Weights of a small image colorization model.
Model: 0.718M parameters, 32-pixel images, arch dncnn, norm batchnorm, depths [12], widths [80].
Training: adamw at rate 0.0036, 17000 steps, batches of 128.
Data: trained on made-up ball-and-stick molecule models, 48750 training examples, 44.6 epochs.
Rows from block 8 of a small image colorization model, named by matrix and row number. Each number is 128 + 32 x the weight over its row's rms, rounded and kept within 0 to 255. All counts start at 0. Numbers have three digits each.
After each channel's rows are labels from the 100 images, of 14976, where the channel reaches its highest value: "strongest on" is what is common among them; "lies over" is the class under the peak. Only what is clearly more common there than usual is listed. The data: made-up ball-and-stick molecule models.
# conv: 3x3 conv (model.blocks.8.conv.weight, 80x80x3x3, each kernel summed), inputs 40-79

conv.40:224142064072113102133147133157121134123148094108171091158110101123118105226165149145126067098129119190117132122145137130
strongest on: dark backdrop
lies over: white ball

conv.66:170120100134142123121145130152132115129124166125175089162116016151113131160147113088104130056083177142129109099138139094
strongest on: balls and sticks
lies over: white ball

conv.35:075119098153102126161105029069070218131135116097078124120145137124111124154162168146133135148094128130119169124127125164
strongest on: small balls on sticks
lies over: yellow ball

conv.36:153092115158144135039129089150123120037163107155101105168143120071126131186145114211093116111110149150154111131132131100
strongest on: dark backdrop
lies over: white ball

conv.79:120121156151081164080117117140111144092118124111154115115126098070114128112132125086137107135134120153135109143120160218
strongest on: space-filling
lies over: white ball; stick

conv.39:090139137139136138150130100120148174141103098139117097078158129148169143163117109084164150137135139144134083160116098158
strongest on: small balls on sticks; yellow ball; balls: eleven
lies over: yellow ball; purple ball

conv.48:098120079114128124093117121124148150109162135138124136205126164111113100122101172185097121174177111154110158154158129044
strongest on: dark backdrop; green ball; purple ball; space-filling
lies over: white ball

conv.56:132128123156100106101148222142120119079165097123136111144123051112108159153128168112104102135111115110146114147111162099
strongest on: small balls on sticks
lies over: grey ball

conv.60:141144141131120102094092155114126140140148156134107120182115144129093110116112157131079107192134099125136207178147183094
strongest on: purple ball
lies over: white ball

conv.73:125091108128119120113122102119130139157158111138086137173153092095117117107165210138119116137082115073117099199169143191
strongest on: purple ball
lies over: purple ball

conv.9:182107191140112095121125166103134122151140140167139140147073128150051155132148124138116093138113065153125129130105123135
strongest on: small balls on sticks
lies over: red ball; green ball

conv.32:140138129118073134122082115136140132077104141066162130134088076123118144045123147067122103128138146146073129128146172219
strongest on: space-filling; balls: four
lies over: white ball; stick

conv.53:067124144092125124114132095107102153145118147149125125164101131149123107129147167172094159165108106093160178146128133161
strongest on: small balls on sticks; purple ball
lies over: grey ball

conv.54:098126116104085116115109153120093127123118105033134132125067128119101120098087113170053109118125156116142099207175081080
strongest on: small balls on sticks; purple ball
lies over: red ball; blue ball

conv.52:105163157131123139129129112150186120130135130131109114165111057092151122063096151105179158107117176145145119134164116190
strongest on: yellow ball; small balls on sticks
lies over: yellow ball

conv.59:123122174113116143085101048103132159112105145155126113118129059111115124095116038073124093122119114110146172142146174127
strongest on: yellow ball; space-filling
lies over: yellow ball

conv.61:099136133131095109151151112107143131135081181028183113127112102140116125110140116134143074130153104141081179119157180128
strongest on: green ball; small balls on sticks
lies over: green ball

conv.16:138127117088093089070094108106126134095126128093128150158065162109094136097124150152111103178110143130155175147141110175
strongest on: space-filling; balls: three; balls: four
lies over: stick; grey ball

conv.58:113128160110097094185123172133124091232126133121120109114083144204070148128114147100122098139106111085117113115112135088
strongest on: green ball; small balls on sticks
lies over: green ball; red ball

conv.1:132133127144101138123123107145224117106125135116125101122135063092129152066108123072134131142122141125127151157206149147
strongest on: small balls on sticks; balls: twelve; balls: eleven
lies over: backdrop

conv.30:053157081148142178087142148158124132080134123079111114141148075106117112150109089092136142113124136102116109138148148101
strongest on: small balls on sticks; yellow ball
lies over: yellow ball; grey ball

conv.70:133137117131146156110113140140134145114178135170131129153131096126142134142075115142093147113127137128084082119074141026
strongest on: small balls on sticks; purple ball; balls: twelve
lies over: purple ball

conv.49:059127175098149123123164155160124128142126085141163085135124144124143140136105113138046122131108170109148018176087156090
strongest on: small balls on sticks
lies over: red ball

conv.51:114098175172112116115114142163114137111101099109196129105169041139141114141134180107155112140170104118125174190120131173
strongest on: small balls on sticks; green ball; purple ball
lies over: purple ball; green ball

conv.28:052133204139139143091141068129122152154109112068136141103157171160156127106087140103120189104175142157147134125101105150
strongest on: yellow ball; dark backdrop; small balls on sticks
lies over: yellow ball

conv.65:097140157138096107181111145111116113220114132147119123111095138191059132130105131111122079130114080095112126128106137115
strongest on: green ball; small balls on sticks
lies over: green ball; red ball

conv.26:117125111162146119145186187113139131117159149149134150122118092127118160176159172127133097082137097094147102110098153109
strongest on: purple ball; small balls on sticks
lies over: purple ball

conv.11:179102102151141122174160130110148092103166110128111131125142178105106125184158122161129104154139116180122119127102182123
strongest on: purple ball; small balls on sticks
lies over: purple ball

conv.5:058111127134170004106140115096135122138095095127112121131115117116112164086110117117131136153120130094173084134160102125
strongest on: yellow ball; dark backdrop
lies over: yellow ball

conv.72:140149090111081131123094099107145201120120141090062139162116103098113131169160140080131124102136093118086104173150148191
strongest on: small balls on sticks
lies over: red ball; green ball

conv.10:111205094150130161138105086146129111167134135133118143150139114091167130060147171099140161180134156154121219163135136227
strongest on: balls: three
lies over: stick

conv.21:058095167056119122095091109113136111107129127160128103154063125106119190124107037088121129115129151115099101150134099103
strongest on: yellow ball; small balls on sticks
lies over: yellow ball

conv.8:063119100108125126149127068114132151120114130101139141142100175173131142177186152193098145161132133107142184166149138155
strongest on: dark backdrop; space-filling; green ball; purple ball
lies over: white ball

conv.42:086116155093104098111112129100106124143117127109126097172119109109121117118153111171080143196084082089145183143131121129
strongest on: purple ball
lies over: grey ball

conv.4:128127121112147085157146214104141092140126114129085089120105160168094148120123095122126106131089085082155075111104133140
strongest on: small balls on sticks
lies over: red ball; green ball

conv.50:147127080159119114156137116105127120138110057146115108066167126136115160144130109147128111169093110166153142142111144111
strongest on: space-filling; purple ball; balls: three; balls: four
lies over: purple ball; green ball

conv.77:152110112152122149086147131138127126061144142132125107172138065050086112130117112129096032110128121167116141103140125137
strongest on: balls and sticks; balls: seven
lies over: white ball

conv.19:114134132124132121112110166129127140132142135143108103184096096150073123103101166151069083115122124093135162152095123042
strongest on: small balls on sticks
lies over: red ball

conv.64:101073137134100109107115135123149114124113087104111138102147209136106085131129112140112115169107107084136127060119134178
strongest on: space-filling
lies over: stick; grey ball

conv.37:129153087080093102144103147110133135164118132117120102169070157128053118127087095119075097119074099114121137139120091069
strongest on: small balls on sticks; purple ball
lies over: red ball

conv.12:124106159128118109193151150136125088199133155128150121121075137158069142151126151140123071117131105089106112116108150054
strongest on: green ball; small balls on sticks
lies over: green ball

conv.3:125146090128159124180148129150150096206118123169138126103118177140122164132108162120115139128128176129157114128077112095
strongest on: green ball; small balls on sticks
lies over: green ball

conv.13:062130137098118121140100127100117184110113053170107082146134113116135121153125063168077114118091104087133080190162118055
strongest on: small balls on sticks
lies over: grey ball

conv.46:138119095130150141177163132132157129155126143151133121051118132102129131132177142099156088095152112152123126143151114111
strongest on: purple ball; balls and sticks
lies over: purple ball

conv.34:148133058132116125192135139112121123136118093122129105092109117123119133177179142110163088148110113138127119142130154186
strongest on: purple ball
lies over: purple ball; green ball

conv.62:109178146182099154132167137112145196049140082094111130127154073066137197165133112070138148137115103136168109143141122152
strongest on: purple ball
lies over: purple ball; yellow ball

conv.67:130126114165105115168121000115159181139116147083133145095116154135123069167124202149109134109114130131128136145152136146
strongest on: small balls on sticks; dark backdrop
lies over: stick

conv.68:108124128147133138114132094136141134058123126136138156062174153156178129170123153171150170148158144129129114161136159220
strongest on: purple ball; balls: twelve
lies over: purple ball

conv.31:153155157113107085169097143112130118191104116126089114122070163162064121156115117136101124138080076109116131141132095103
strongest on: small balls on sticks
lies over: red ball